{
  "arch": "vit",
  "crop_scale_min": 1,
  "mlp_ratio": 3,
  "head_dim": 32,
  "inner_norm": false,
  "width": 256,
  "muon_scale": "match_rms_adamw",
  "nesterov": true,
  "warmup_steps": 280
}
Rows from block 7, named by matrix and row number. Rows with one number belong to one attention dimension. Each number is 128 + 32 x the weight over its row's rms, rounded and kept within 0 to 255. All counts start at 0. Numbers have three digits each. After the name is the row's rms in percent of the matrix's.
# q: attention query (model.blocks.7.attn.q.weight, 256x256), inputs 0-255
# k: attention key (model.blocks.7.attn.k.weight, 256x256), inputs 0-255
q.35 087:132112194101124124084117072107124093140146145085075102140164094131166084121083083136206113114190109152118042104186069161119162128195131175126085095099092128115159125111196075119152135145072104101188062160092127155106096089112119155102164144167111139161130106131110133150165238142076114144098146141167076080145059121153114173184131164132117143140187174162164107158073143121149105135107145088134097153146158185157064129134115070143139125170114108121111157121084161076123138190144127066129166120103130133124069107150099146077179098154127126092104120164112102129155129139121123093153114117165136092140125068149158095130136133106143126161137097114132124155156148170141157189143122148104080120145118152142147137116147128105047158157140101102134117189072130158098110140082091
q.36 101:089126121137138106137176168120114106123127108116100121174069101161081092149118121138076102120130129141121080119111153160136133109177126125163085095105152129139165113141100097119164145197110138111146148119094147158134091133134136123157106148074152101117166088145130175198189103164090089142155194186154101088133110107064131141118121106146169096201138170114161170140154111162141139158080202191139087099106065133092135105098129078155116157146133099143156128140099118112155159129095173169141125136195083092125133122163143128172112122140218110141095127107150160155121157127072121087179151091093137124089129158133120118171120135101147162141154086122109100142089112122152125178105118142068113104083117135140140181255094081149168115121090154164146153185175160108096063136122065
q.37 092:197080162149145150116135121122177194080097139162071097112125168151106139162108124145114071094148097139193124190085131162140139205108133156077143123127082122164117075115101091114146061100097153117141127167136101102116146129124121169053158094204117088138132145118154134116126128113112117076189085157182101171179118143096158144148116140159058116157104094121133142145116165097150158224118170153102110161109111155137163130114118110133161152147167156130125150126093099105073127154115120126078207110168134107112130123129104084117105187169126129127180094080134114178189115122131114074080131127137115104166049100121111077176138093090189108130072123129110135104110152123154078189116101087101156082192088118150111091148160095146155159153135181091107111189165150147121100120167112
q.38 092:092148075115168076131135168141166111146139196098109120141120155138084093135158124142100156174118176129119120127157111114120107167134108131077089091094142127148137115242150100027119187125149157130152180114109111134120083120107127127135093055134120133172076174066145102158114121182106129067084166139146152139158098176176131098134132137078158079127167153139124136113145100132123093098129169149117054129119103058158148090109088134122170112082094142103138157106108125116121070102121101126172125110072117125127100076186087101151100083245150197129149148116151110135133165166094164199131082152077163117140114135114069136154109108086112148115062134127129202127151129129127136123131123099126113144103073145117062165129167076146117113125098105177110140107123125083112097100102075
q.39 098:084184098112126068153124109103128152162155160180077089101110158162066124166126155142094191118106126150155142163133175095083084091121189119149127075108162104169135179179129114133140153082157143150119156187149137152125154141066142100183121107170172045112074172122144096119106045126143101093143111105171121106209190175109082081158129137071119118133119119088146204050160121139176064136110089112110224158114114086138197122084143143143146173122146130120086095135204169179153100148123093148136140172154121145125145107173128119118100168135111114154137144122123127170146081153137094143172112133136146108163126096104114128126171070155174150115136182108135174146062109097119118157162137126145136109166100104129148104180152107131147124168128145143059139100123145098121147132103145
q.40 106:140093121136134174159078110123165148130126177103136164130060149111158101137118172147126075139106124104219085108092137073172154125120120141095133126067149093142034131157123134119118195090180067090096086168078094096145164134136159086106124114095121131074115157121129135134096102130122108159148112136113105148171143148118165145110116124147093089168125153139158090135128197123135114129173121202111127158121142192151197118092106099139104139087130141134134140145195119135087118129146112071116173076160127112111153106086120136089103165117058127160091137143122130164183140132200140158113121159097125143176102069184080116157136100159099137104115149141087085117141163104140148136174130106137137135158129124095191052191163036200119092152169195159076130148143177086138146145087111
q.41 085:111113104132218073197131185128129091118114086106158161114102106099129084104146197170094201128150180135153145140120132120124196088126133173136048155110118113140141059108138170145084118098106161134122147099202180120127164095143147158172083125179099147122198094103120128153152113207136129153078129114080149120172054104169158146133107106129102097160191102186187133098115094073108157074111089163146128195136135092105092161100108162111118151133120125124117132130127106152135115111148095129106089094174115139031113145158156154138091138120191113126192132094108067128097083143142122159118153115123144080110167134030098114062111121114099137100147140107130132153181102143110122132114088119143109166085160144097111096092132135118093123112135090144098161150067160129131149140144088
q.42 089:128093110156096147106083175116098148152159148066116133143130144151144100185132135084112070179133115121160082110104133099168130098091156102159136159108150171131104170121141115104116135147102122147076094174102161069180092070120138118150130087140154161110078120153115097151148055090105136125094094142135101161164164111111137156123087118145066166141129151171086173158112142138091088127171133160130149120087114093113087099100087170121114095126168106074138160158124127124146190163062163115047130125073161107174118102077124080086119112139065112133089171153148110098225186194115124121090108102091132105135188133146023136097151069162107115120120106125044172053181123120088144160090182144168094120120136148149128140159136170146124103097122115151088104119143161105081140110103146
q.43 097:117164131126152077144137141125117139160138143199129128189086101112126153178060168100159121113054112128157172081147143104125149107162133158148134146112101142144151193114078120170094132168132098157127110124129134061153140130144146090162115107127164122061092107129190106159144113108167112134110162099142145128066110110154158129087137110150151128101105152063111124084135129094101155115092079142141155123142159060159155151071138131115159174156131080121105135125163205104090164105127146204098083192169109111098136102171159126162104085087171143165127112125139134151106191122102080107105120162165165146203068105094122092154103104100213160121180160141117128089099162128085084150107112143157127126089075118167096136202123164094155116139154140148045134089078152074115132133146220
q.44 099:135090228098106134083171116204048106116130153155152176155123125157127157115151150145128108151064120126160131109140133174105095193158110097144154120156105128123178168117085147126096080166108127099166149159115148097068157121112137147103093106144148083197124099092128108085111172113091145118179119177141085138104138122125093132116066068116151137195119158138153153125162168118105136096136142140123122138174097156081183155136157094091135140145125172133155116171107105075116087070162124168059095149145125066166067158157132088104200159142121117156082121138140210113087082088150122126153154141115132218094177127153170124159129087141106190161174184118129141132176089133131107133082145072121133107107121077146153112134152097145094089154119136203103139075103150123101103154110156
q.45 086:150084090105106107132092135062121083100106061086172132079141202119103057102123118114121112153164179166128110081139153139169158177147123117092113132119127131130131155146145145102140154112103190097074194112092139121108083132095080107121062144103150114140169151096172107175106111144115187103145133168115125172136017151149147118104137132109147141153130126135106141088189138109126109120164140140147077107125087170107096130162086112118141120121140101130095170119120110152153109142137151127173170142070132140128102113107074200147103128149094181121144125212166185120115146201154201197121085108148128125130122055140177135108112159125113191108108054092100179129131110146111107075095130161170137107112093152115103113175126167178098129071110130160120050074146117116174068119129098
q.46 085:144117160096084146143156141154180109127112149161051110172116153153079136130060104102129152131175124133150102120111192172128170113124143129155165109078120115060129154141123098108131183121074163158154111131129123114143130135145188200124176167101148147134086055168088142109158094111087130147172137157152069124145118118142172157127177124143138127159167126121090127088201134139119088083089116086079105183139115132110136120077084145119100140171112100095148087094139129127166158104146151113147149154136084116174106056100092152076177079127082186086040148137152160151138145091143125056091162115139143140080097113167087126146128169087122144177104133118130193117137144087147167174085089135161086081128098005142100098099124127170133141109158136149099103110173164158120118162091115
q.47 090:136082105122123172124085091108148122074158127120119125137114193072100107080145205110102144104185135149146143056178119123105092168083144128041140141141102151146048083134084116106117149143138119114158120137178152111146113156210162124103122115103123138099151145066129176129105158070121155159152142113097086143158120133141174146186115140150120146111133077098132081106053135139140141096175185171147083148151192084121130161124174135174078180124166147131105117155115152176139139138090088135154100096148185123062083105105134152174100123180079110094106132105133127157176066135159137073100116133135087154082168100117097123141131146154056110137142112135193121166140139098124147143123150177128131122114096210125129117137131210159088084143103150148162096121171153136060197139104113
q.48 101:150165136102138094155149125105082096114138136114102118147144125154146110104148092090068141080079122114115133101107108159124144096141176164119160110129115061122166148164120111108080209192116122154127106129165076153129116148151149102132144120207138087133164147175159153143162125127161151139132113062092092175102096153156108152156182122176150164118141140158148136159086121059151171122091136086180164226125144135082145132112151134173084163052145064149123130150085173107144046164142160154095095145122184117180103116136086123099148102119098058132091128182140130170169143107148097124149127105128140114128145140144190157185170116118113137146110086149071148141156123188128153197069157107151153100143109104144181135243159181122119126176123140100143102162113122123108093197124119
q.49 101:102078136171164117071148143182121153079105080173090135130097106108151121088161086138145113084133137082118112115126105080129160171166122122091152105115143157156117165177107177164129118154110145161106150115061106100092108187136215129134115112138147113102143106156095085174106079191117130128128075225147122083057092135171181110146146148151103116150081112136132150120168179112104138149101067161100157128066076147142146132128082055146112113089094150069106091107078108142127150129131189098084104145081150111135069173144105118138125077128125098173125113180130169098144155103126112126161149124153147152162083082130101128121186131122122226136068142126087215162175177124099147120122097096138102155147132169132128153158080121165087168121150120154092169114103137168112109110120075
q.50 099:114070145095160129123078132143126160133121126098131123150164131124105090119143142157093084165164154112121109137135162128154084129112148121145190140155109136131080079130114147125163123146096150112072111146000135146068123113119086115093226139128180157154175072134068179123127165124119145164146104161129138132101137079139129128141137115143158090097060155153149104124092149125159157159202128179124145102128161139128145174150130129159109131143095176131134186194114081130107183111157147118163140108150175062151084126175119126097131123142119132098154109184132126098068164094103088183106159151185156174105136085131117155085163175186102196173111127134138151096130143117097187044124121094114089131221124149117119143123105175147106165125109125070144083135128173156165073096090148
q.51 099:143095111094135148168109147120107118124138071126163151138094096074156072104089105142076107120123139076093186132106110183179121138156121105151138122101111191091128120096165119106088098120068118118076126082150122120150084093175087128102142205181092129118159095109084101149103132134164136082103174146113139136114094120181078140176137144154135162083156137117210115140110070138119166054118130143165136140094150140098070078221096135119153151122160157126145135157136138116104128200154068144154109142139137109127131119139176098172162097149105076143153129087185159147132158145167108165171137112116137143125087179085102079102091133134139153150180100105225078190131104147152132108165101187167151170127147066123135117212082155199129106170110155112127133108139115175151112141164098
q.52 092:104103118136141085175134070126121143137133114119133112117134111150090111155082143142095183148126152106111064118145096137095149078147142086098156097140163226099077103164099084176149149120080187129130102159112141085065099156159087160092166138090164130080124116147170172094121159156120194119149173132077141130109181210136094138183120125154146139132121136122093127095168147147127150180124069094181175129098114092126083080122122144120078172097065157104149100078092096146109097104153118138121158134131121133057138103132118178215052131125042118078123131127126163110151071145099139124104095130144089137103143141164181164112166214132121157105098156141154187101137154160093121107088159155092103114182171108103103125150116131148147141164100187106141134190077121105145158120137089
q.53 097:142172163073122042152169157118092095166108123098162115101167145172096091128154154132113101116181156076085138163137108104113142139133165121190167143181101137175171186097200134093041222138093089117144129194140128125068121109094137161122053141164193114087146121130090084184080092140098145115154106081103143139096101123135162138120122165180138148108109108119115136186105130164136086133215088123161078177100183116113077118147108108186113149114128169127030162070126175096086132210131145159088121096110096129135114132138119177080134164120127118133114119098132164096131135100138108070198095132128139113137119082085142115126108165163127100121120097133143122121132113164137132137138124111139111137139122130180152106139145133110088167135102140151148129180076134117193085110119152
q.54 098:147092099140103126112114047095106118099094127181160162157067125160136162127126154116173170077098141133100096062139115113150067106157100112123129123167109144138129100140081071131105186119146106104142110184126104100163130153121159135140157144193079131080083139162145165147097169095136173133187109116124090142108189114144152076124106152131088134087113216111139091117115137113103154090131135139143123062148147182147146121079150106126120165166172074193123129097125108134093164141122098171083119170141120157139121142126110099137171114120037144134089212169084132176183110143148148100152082183080143139151082067145120144181143165159149111161146123195153126156084129180121111193112117105092168140120084143129112090069104090154112125200214182126112106130155130143084155115126133
q.55 086:134145116104089193114144133143124163162150172142099157161098139154195148094128143111200076159098149155138190110151115103064098123134133137092117156111161165082145148120143140123210153143131191131146078122131127103110096099168137145147174148122094155218116170144120144183141082063124152088091103132139064100113186153174057128179139141102157181070094191168133128105202115145158165110176169106103153124173101095159155156149117180113112111152179177123127098136147138039098093145112161111110117152138169141111122148155135105156103117134074126125188128081110167122140156136206164172149085173103099183097096130160135126054148095131113084147159174088186080099118137115156115123104122149143155121147106136126120159095116146159134141167140159107110099106131130122085076188166116
q.56 088:099138135105103164168120132062130089172045153151137097123169106124133130105128113114093109129090092113095129133174148123123116142140100119193162083062178121120058165119145134069142150147077139101131153157117151158168099126120068064224091139086146139074100160166084062143108111120162095150087111130086153148169141129122086105081105118119141154100152168096121092048174183117114151141124119144118160120119150099088163099149150141120147162129194125173082117136215177165054206128153115118134118116115135140148127119093165103190109124147211119143211179124149135067086169123054127158153085087164118176119189121122166193108117111117115120153123125128111071112106105114162161115129116132098129162150105143093102127191149101159114135133109129140155129139169164100117131130139115
q.57 091:125096159098141185141142146167083124097146189132077137123055115074072133140142070189154153115156102144134107143152117102130090118102131052135155121099109160126191176094163103080068145070087116149130072129106118073131111097127081085158104139146128102167124135115142169113124159109112118104095151145153143100147138188104120109143111110131070169131109062114077134186087179161161078156164129100136139094090133145121086179091158166168138124165127067105119101085095103144148087168103166109078124120111123182149148087106130170143099161091117125075098157177115161096184120019139157108140094145121092133095131113157138140123147188089109110149108083142152121119082122090172150176149157153119107113127138155086186140050195132095156112156179123169147090096112115196147098153131123
q.58 088:086137174065086113138120140117155148106110175103114129098122088109136104143123150145123119170132168202193126108148108157155160080111060152124151150126141156147159106114099135151082094190127166135077092172115180100084141126131173183124085110149128121151127151101186140133135104082125159078073132115176130134146157125041165136133086075144171119114133116143129163182139109086113148167080120161143087166165126077149142179066139140144132128108160113086139121146085109112066119124144149136080152121154107148107115138163137182096095131120087149148138133113121116114201188182127085083083193137077150093081141122137115112141124151099104150110132092117179135061075074134110084116089070130115123092180112108141169132020121139110077210134126100133140101179057136118065137095125107
q.59 094:146130107096079113122150103142103088110143119178145111158115139113169122138145112154168179164137117174171137072134118171133141122199146141134148078129173135055172097068158177139122160134167112124137128072177027087097132119100098120106134132128058086114119083114125132133104144191137163124123143125069126094141083122127161124060162128110109192103143104143135117098142169163128195151102105184142145115161209122112159141090132111133114147117133148153094070146154114142057158108132164106073121103138169195085172136188118132133117168092169177158135141126181122097088122172128104138111136146074129152095115120140160117123126100149147073141125154193061117140137137176112111137147099183119137124080110080007182130084127142088135145172124108098143085102140136158081196133106089
q.60 093:104082063104125103093141168128097107127093134052124117105121113087108135084136157148138189097114159116131177178106089087123094177114109167085180143147133107096203158093109116126114155069088168160128134171178173121137146195171129099124099125120201154148157087113104097115151144159137100143153080117105144122129086159166095137133119126152095111151134116136107061125173150128150124140112159225165135081125148118153102202169131210143115109134116159172189133126120175064164120071143101153136081198110192073165146120144105086168119085124171096171166182126155120131101092131110135126138102154143114075147139097106166099104136101079131175082112111138146162120193107116112127153094152122121103104124131184105117171176076172088100137119156141151156158118147105082139130083068188
q.61 088:111129082106084155169106097181162192129060124132092132086103082114207109095129045114140142114111109106134101081120119118111142122146123094089098130090086127131108179112094076095131068132075101097178155170130170108114122131071132080094120098215129080112111192170155078125155111171111177107076135131104182079174125160129146155160166076070134156129136128132135197151071143124133066120107117159143149116079079136061096107096182156144160034101201178089123108151172080132112093161104123130093116107134157155146148088082181133082109125172109127102110125156142135195130104098097115109137115135135115107129127135102171125108119137133105077130111094062170103142100127170068125177145148130144126148181115094131155085116111153157085118137082106136121139175136130117165103135147110
k.35 091:149121049130129103145091132113170135158136093100145129174140114176106139081131156122159106096117118187121156094074152113161093129088147120091122074146126144108141167128151052149071171144107117176141189128076168143137137112121135131178054135114116121068133162145150159139081069120182116143098154108151163144116178106118123129079173220171172050137130101106161149118113138137124070081124167147164092141170119060121161200112132119156106155152136131157160101149173110112112184136085090139179146101174123101116150097120156105127100104101108073152123170080088085110141106174119173182132177123141123123180092094096080174101094149124150177064108088136130161084098136153071114083189190162143119151095129125122074120138099124174129157090118133188126154138154101136084171092128130
k.36 097:098154105159072112125103116096124163121123108170142111118130152190092117073103090111100131124181143186154165107133101164148171168146141129180129138134074152140098131160135120089079112128179098118090153201125126122065177112158118130144110176120063058109158116114150119165143144138130106198151091103103159166106133085096123151154056111119071087132071127093082104158152131063148083185146141100182119128133089179163178127146100131150107200166158141142102082116161115102138131119110101112104086166083073103083145121106153105060105135178077140135161177147163120102136185138147117129114118130142142119145110133152079130131132150104115156120132116186105055118105093176093133127043086085082146142103160142152139165188140066081106177121111178119106118153026143141150103102114141
k.37 098:089100107158129149161095105079115089145138072159107110182115167106102143129137162122082208102132104169120135103122113187096056106166170195132125125170134097087166104111160082129192084118154123144186137073135095168120106137130154113078109132102152127131185138100114105044103086126148066159136099090109085126134139118139098133163118157118138084101133169087160181100187152139088176077148091096131116157149127133066161151170119131158094153148122123196158162147102180138123147157097125105131084185133113146080086156152173141114103126081147189139119095054179113125105118096087123149091109144160159127119107148094108177084186172194115119074155068135152107139189145099161072103150114143153101129170122091111121145122096157167170137118092170082175180136095098133084114159121127
k.38 092:120108117101178112145121061140168102123138143137165134176153183105094127111099080084113185135124049120106139151130165129167171131145078136093112124137136118135118123160153123089086083150152155141116168128165176125172182108144125139154113099198115172093115145106146121127153155132080143092031091109073170163065118067163074092140128156160149049123112170156066142168119153144071079143083153181152119175172144126099160068172163158135121144126127154154144133098158048128136084095107109144118100148164118101214130144071095109127140121146045187111138110117161161126094107192174126117105147116119144158171109074189139158153143136101170059184103104173178144115166151090133124117124101136141171136095118156104192171108144119112118088143120152138091164152119139110144140118145117
k.39 091:113141175102108156163158133156163053079122097071105130158138127067169089151175073039094111108151108093104063110125110217128155149178136115155125133133145126141192126079156167132167135119133124159118127059163155130136111109150148174174177116097117149155190121076120117091154108129093124166127128149101093149078094098146102111134175094074103092135139162164127102161101114154060152145089144112145123223092104141133107132149125096175130136144139148143083173101073145112097068170139171125089124114071156163122152165095161122135152164114159177062148100177097117146153113103143138144170129124089092120112146177105117133118135164175131124192101145084169062116186122132119122145093101148157117159135159123187119220131157186150117140084125112091136087140121136178189097140141118
k.40 106:139154152149123092150099098148089128117134093082126117151140126101148132131130107147112161095156117118111149152161145101061082071120101089147084074172128082095090118129139157126144056143166167112109174098113066172106148140141142059102125138118097159169176231119132149136135145076122074142109092151146090068079130096123109090144108112051128120177112127124127112134102072137144115141138046106111080134170119120151142145116143126136194126124112072181121177158114121167199140084207179157182129127120152188089081080147117193164136089159171164159206109105130130127123092069113111107158118085140124111091127112104141128139144207160142138156167114141127116123144126104138122091129090142125060144128111121146135124135067117222097083091144140130144091176116128147147053098156105
k.41 082:097162097114164144147122136113154132144118107126130198098115136114200176136120131122082034126096159143147066103132129140162137143130082120148127120081136139186136134144158142092136152130145103135119193156148167110159156148174177093166155129132114123181160163111134094117129196045098191147132145104130129156146182123099141149119138117134115129207118130105165024195167168106044101144096159066064104122123118161116127136114162103150119115095114136096137127164138130169161083138061166062147146166124075109144171090161105084090117122106043149119132102139136194179137086141083139055160122090101182112117139119157123102143133167059141121094136096130131162121157144073128103135189088181105130181118174168127153092160152168119116122122154133196138097156111109147134134127132149
k.42 097:110180164137114197128130132109140158094170081052113055100113136180187114113163093124143175126108184154144126148089148103037072107155135124146119176075132086150121088174135100138155121154067164130154188073136108131143178163118194111132172107112097113125149181094162099143117136178135151118100110162098184146104151136129148173120096133130110149070095126153152149142098083156206109080099201131126173141138095076119162133150095106087196157122152159113180123074168169166122115086106180179151097137136083192122133088156129134165099075104162136165146099149169132139085110086148088183122137106142059136111159124119133138125116132125091139098169170108138179114169161143120110191140125120121117113113050116060145111111120139115131144128096135140116072174144142121145088140139079
k.43 095:140155133085127152180140121103100111165147154114081135122156148077173076149134131115154126166128148075090132121114136143149126150117144154164095157081124146120147148124112123095134171087137125081089119102096118181048129167096146255101171087099144137143115117078111131160152145188115190187102117162150073188123097075158096131157139163063128125099131121131128123115169152121103160165134113130123121099167090105058141086112102075142094140094122164100125119129108122174121104183094133088082174091089112153107117105096143196090072096170110151144077155180176121086118168100146120122113130107139108177051186128120177103122197198090099093110105134129132070075119130133101130120082161118073145126069137088134105157099116140164161178140084120141146054115097143133116122119135114
k.44 100:099139099184125107129154219192102174092155114124140191073111168141145134112097115145146125159145123074134150223079104161091068110134139113138144122192141150104182177129121169082045132140148126140171082105102158134094149096124097166111129126166121157095088080134127104118150110157089088060159158125180093081117150088111165124141100175113100125162112154107127174130103096141134119172154131119170144113099119170106140050183148112090037137116109137142051122086121086099136125123112153126100157106144184073151122222125113114104145090146173162083112116136117115110099125172161102143141118145131123081112144110125180108104158137138116110104143140101131145111137128118205119088156168166201120107118091154150086172121093117159172109132093106156160185152080145108141150100051114
k.45 085:094125121154110142092110080152099204157103099122125079104118128193150178103100139167189112140145130168144195086137140133096106130101138130066166156062152163199113052116124165150137129169083135078144118154137130098197145150152100090131138074153141077079097127159147147102090121150132123132126128166109117092099149161137111127109139148212171138135126122076088164140125129131118083146170135171136133131185106098155111130144169185124150077116064148139064112096124096170145123116125142122090128123175146089176090143129088146190140107136079134172170081137200164161103094142125165097159120122107132121119084093204167137179077113140161126148150202123132162124079099090178127116076097191100100096131081103106144118127142136085120047116106157195127127127104136069112105117159164
k.46 088:113164105151130126106128156141094077083112157076079136089119219132120083129099101110145090114086168170092147170122120122108126144094129125155068119109134158073144150122113129094130068105135146168171148132134149113146079192068134148178107108149129141099084168097140122140196100166117125136054125096175138124088170061140126158098177153121144132154091090165095172180133162121152133093107113130079120116196136079147107172175145075145120217140122076183123101099169080178091134106132086144137138122121110161140154189131098151102106149134149040172158147126126140107110136129119124078079145154087142137137137112122108135143076117172122137104082167140174159078134071109171118146151139104156164088094109069161099123154103118142048165109177158137133189159112046115143140115158080
k.47 099:080127148136138139108106142121107164131097177085197091107169140109129137191156142170106134168065149118173089073157074126124116160184066120125169112123126124075112126094103128129146154117123145102095148110129165100134100149122169057081136091146163182148131180138167152092155122131144198053113157121115088134118138086108162117098170109108131118134148160115150120126159110121187120136113116066113120120116129089133097084133130212117089099094082067167153104111142120110073160115144122150139138104198120117078104084065165046104126078139187158128141128123143139121069120107122126164160149089119158127188171112161184140155122181100109118178123108164106166167129150130114143162138084134184029097189108133094187153144146148130091096117172155107175132113075124118147117089179060
k.48 094:122153091132102148140105147134094210146139125129163100070118130166076115118132198111131084136160102083103141136072120134094061110105118118128108105096127124124070082140096112119125153145152109110102131131137182182140120075116136185178146096065085166074179139144078123085134124145188227163147116116123076113149069082116144134172178118082165147077078143112138099125189097115122120096159151098144081108082124129092079125148126166115127109124149160130140166108093111122178146134132120137163107100089069172136118198108123122132156085134121140147168150146107079102106169092134148111198129159156098151151143162104135205085146148095121114143121164092096114127114090162132106150126080055192036119137145124179117128099105097128163116135091164172149179041057127142135144108141144
k.49 097:106124155146124153155066150161168116162150070154178162171110156188104173122133116115136140118099178192148175109157110149096132103083154170158118153118103070121150124127179127126138112086139069123120172134098133151124118136071071109170114153077141157135170177117200115148116152156107136105090125186089153153141107124115148121098087134118203176097166087158144128093189154084119089092110142183148127090163142114162144149202175035178107155122115150161157155190150112143150115163093099138139099133121084120136100112125151160170128184167116160132171106086139134104141069094134134157143080076077158129093106127130161177137129106107154164054101167127128079116097119106200131114083171091085103151080096155154186115117116055167162083149138135185144135125101153139164104143157096
k.50 095:108169175098104195111126134120132138140184108106113094131069148157118145131114064153166107091027135147136114168159123165122156101094155146130139131092121118079091174185084150151132115115178044126102145115104153088137172077105072103057129120080118161132152127165226135158112138122121112082114150100104129130136136164167098104101137112092139103083119116120135167085181139103170155090098133117152176107108124089122150124138149083118127092122102138195078108175149157150150120182118129165121128089174113103179087128142161115163158129183148089137098091125177117134119177110129119187168132141055150147156122092170121091146085097121083145078125060168097163094126125095228148115151190123111077142157055151153142116194116116137144112116153160137134139164122105152103168170079105
k.51 096:135206110109057145118058094097118132201095072160168130146141098154141131153107130100139102143130151076122129132064143113113106120154153103151139114107101137073083094103118143107157183162131097138140129118125141122118184118160144108084168105156032075133115109138140124093139130076111158174130108178129102150210168133127117159094133105175111070182158156117158137114123137129215147107113129097166103095116069128119152121137133123060147103122094105136168100142156154120115100140100169093126054118109122154099149165094161088102100111152111174134096183116109153066137145174077180095101107088115109119136087080101132107109091155142106117152109118084072114097122159201104114167127111129120133141151130058137175046158171108128168116192116052173163184155175089121085099126149153
k.52 091:119129134151100138126128106089127112195156131136102147114147155115127108129147095132072085121011119098114133068156059092149130107078130136101159118152115126145073123161144092103152087090197074170119123165139136137173084088134102121102107154147156133068139145138164113143071095177132132097122122116116159159124102198107180142117105114071100140142103201131153152108116103125109182045155130132095165131156077106101146130128075158196136143137122128145131172198156122182108061124121067117087134110152138069116109138128081135141119110143124176131099098133109137173137119141132130099149109159131114122122163180079088169169188132131117168107135188107138095145134099131155143173219128091109120099177147145152108135113141208114159115152166114151117131073059073114206102087129056
k.53 092:157116079115126076178135104163122160141112120078118124122103139092135091119154157143163108143100130127066121096135089132076068143096158136167088111097118126163155091098148141112168128061067084095177121144066172108106126100117144094113136136092110137100125121160118094081071121173113164177144213114088107114153189111148123164102135135119172164130102159093149106101120190093113072136140139150150149082130127086165142110167173113169137102135073172156123162117151114105198120127134126131113104160122089125187133082137108116135091171119106100105131157142091119133126139219084158056115133055119090109100171115159140139074087139156160126114131175138107114123088147100083095125119155130168178174052148107139096143149117072120211085091089159210117117100114128201101170068091130
k.54 094:089163156091174131085127100114083146093094087080131067196177140056115145107115073185122113123108171105104216135093098136190115120156143173121116127176157158122115107177136105102136125077121153156131122163165091155112117172136113157143113144137121159123103114108084151106170095135132146124106140167116102126165143139094130149063141164126229155142183156183089123058141072147180125133112075162091074112109136098125095140197115142129075143168148157133130127141172124135097161101112102122151155125067188133054117107094156119116091131162216109136112155107126121071113112118116103174153101111124080112131154108103054119145116193124100130123145175159117108103094158147112149059140103079082102122137124140127102159127086094164160082090134078106181103065123166145119079100094122
k.55 086:121133171116172091078167146146154133115150094147131144149071100142115069128104168140169099133145110074145132132172154137211142074149090134070143173165131115074150110103094177138113125095114141105172107084204043132167141131121157123133152088152101134068164129122144143132129071130115147143149099147136094057141141128140134093164144169104129072086111193146161166105122065134164110085058126132102080171147140165086112137088120148067185114083134151137112120114165098122128105160122153147132113106141143107100122154091130119177144133108205136121110132163094107086072139179115092151118120200140065151174113121130104106087103092152159097124144194075098168065138116179126117076115104166116125134130078093147168126122163184186136104139147140076144116080195191137168188134135150
k.56 092:159125153139107169125128069121151139080153110146111127132081169110159131089124117071157214160159104098160045109136095157116177143155175144131143106083172193099083112122106184099118113149109162114104093192119073149090144153158138121161127095228069134114126100112136116101094155190137092131128083187106135146096135127128123146105129074107049103144158152129156101156151073156160133109098124099153188183147049163157171076105193128149157108079121102100142104141111157111150144118216139145101088128129116106153090136129088136103141086131103109130175156168141101078107152121139090123144139147085088157116131089099155105157175128130130084172051095110146117152112170164102161095092076121127132084107125161125089132139212093151095107164146125100138135163181117173118127168163098
k.57 097:116059087134085159115090084147114127091109079153142170102146108183160125104137124167143136109143167138045124101089171118108187092070125150130115137154144102153143130129120094173112148105156110153103112182165138162170118154114124146093160180164136080133137097085094144113134111129132103157116122062066153096056121138131122092155122123132090109105077150102097127105080101157175081103113127153132103131142171092137141091186123145168165106162147091141124177114124157147114076140125156140163153126080142106120133084197142110156096131090179113120140084072143137083067112095109098165117192147166080089127101138083083135121175089204134160154165189173106186171129051080077123097150093083185136106087150112109067181158130117129171136141072158161134134127220120133142159106152126
k.58 089:140138119160170133124123190136119119104153195108071072096158119172136110085128135134163175118087068140107143070131084146168197161153115146074145181094169125148131091158157097107116081127191204142167159150096146189183139104131150163103145067081141136121154137164113131136147071126189115129134130048073170154139167142083109108113076134106099110129151109077118120112172113171140160105146141137094124127122150120126100117170123172169089093171160104145108150157118133141097127166142090162126134136132129132142102143150119122159127069096146119159151090132107059149088185107063130127089127134126140101172136106209000134076103107130084110107143175113120175096088095093164081103123150160170141123093099102150111116088116122128142108102139165111127083048117144106150168123121105
k.59 097:141081108114110114129164140118104181176141106131110207152111207117062199136104153089128136124074093117125117105155106112116091151088108147083149098118185112120127136122150153131156113095087092133089158136160088086116149115149162076171110145141151089165147147068121117118133100085123134085120118138106110201174182090136097145085233116104159124163144110154121142163146070105116135172079103130052063169118047125095137111136131128113120117121111159112142119126182113095142109175167124097133122134128170180041137189199135129110147078103130083112158152046175114149115152165142129086093122152198133148109082147146083178081132186183131084178131125118114156107109118108118095086134076157132135129071183108135107139105107186128118100126148130151167139087148137149089100142128109
k.60 086:141125154075145188111140112109059098144169057085195136057152127156119174202164140129147124140145124132141046111110141130147133147127090157130126151107150110158138134100074185098147098140149162085111161148110180073132140146108021131114203151064172152146139103140136073069152147159157092136151137177118127131127157094120041116130157111117125154104124148134109098127134139058096123138095149145151137048079126177063203159094138124108084094158084160150107136157129109132108101166100101132102108080128136115187118093110108139107075120191107161144118152169164130150141086111108160154110117159130114131101059060122190066096143119090097092116125126092075158143120157125117102110164202110109134148134116112141100125134157133117113157133185120129088104134079152167178106094142117
k.61 087:123103156195135141173117137108146136165120146119142068119153116184124146116131117070127123090174147145157107187070148124106148119154110166178097129164145131095098167095171145180119164109127130156127079138143178186150145119169164120172189120118103094145137070106112173127061139175142181091163104149148177110125169098127115114148064072128116133154161144080127134127140112166126056073092127119112153175071125151132079151086099100105089103163124106128131115117074134096122162106198149107140127066156092141149161132058146130129125091046184161165099129083128083144117117099102146096165141121195148083135055170102131156109116111179201079125202166145155120172112111153161123155176145169135173163157145117155151130147094140103160110106122125158151112146160172115137207063084124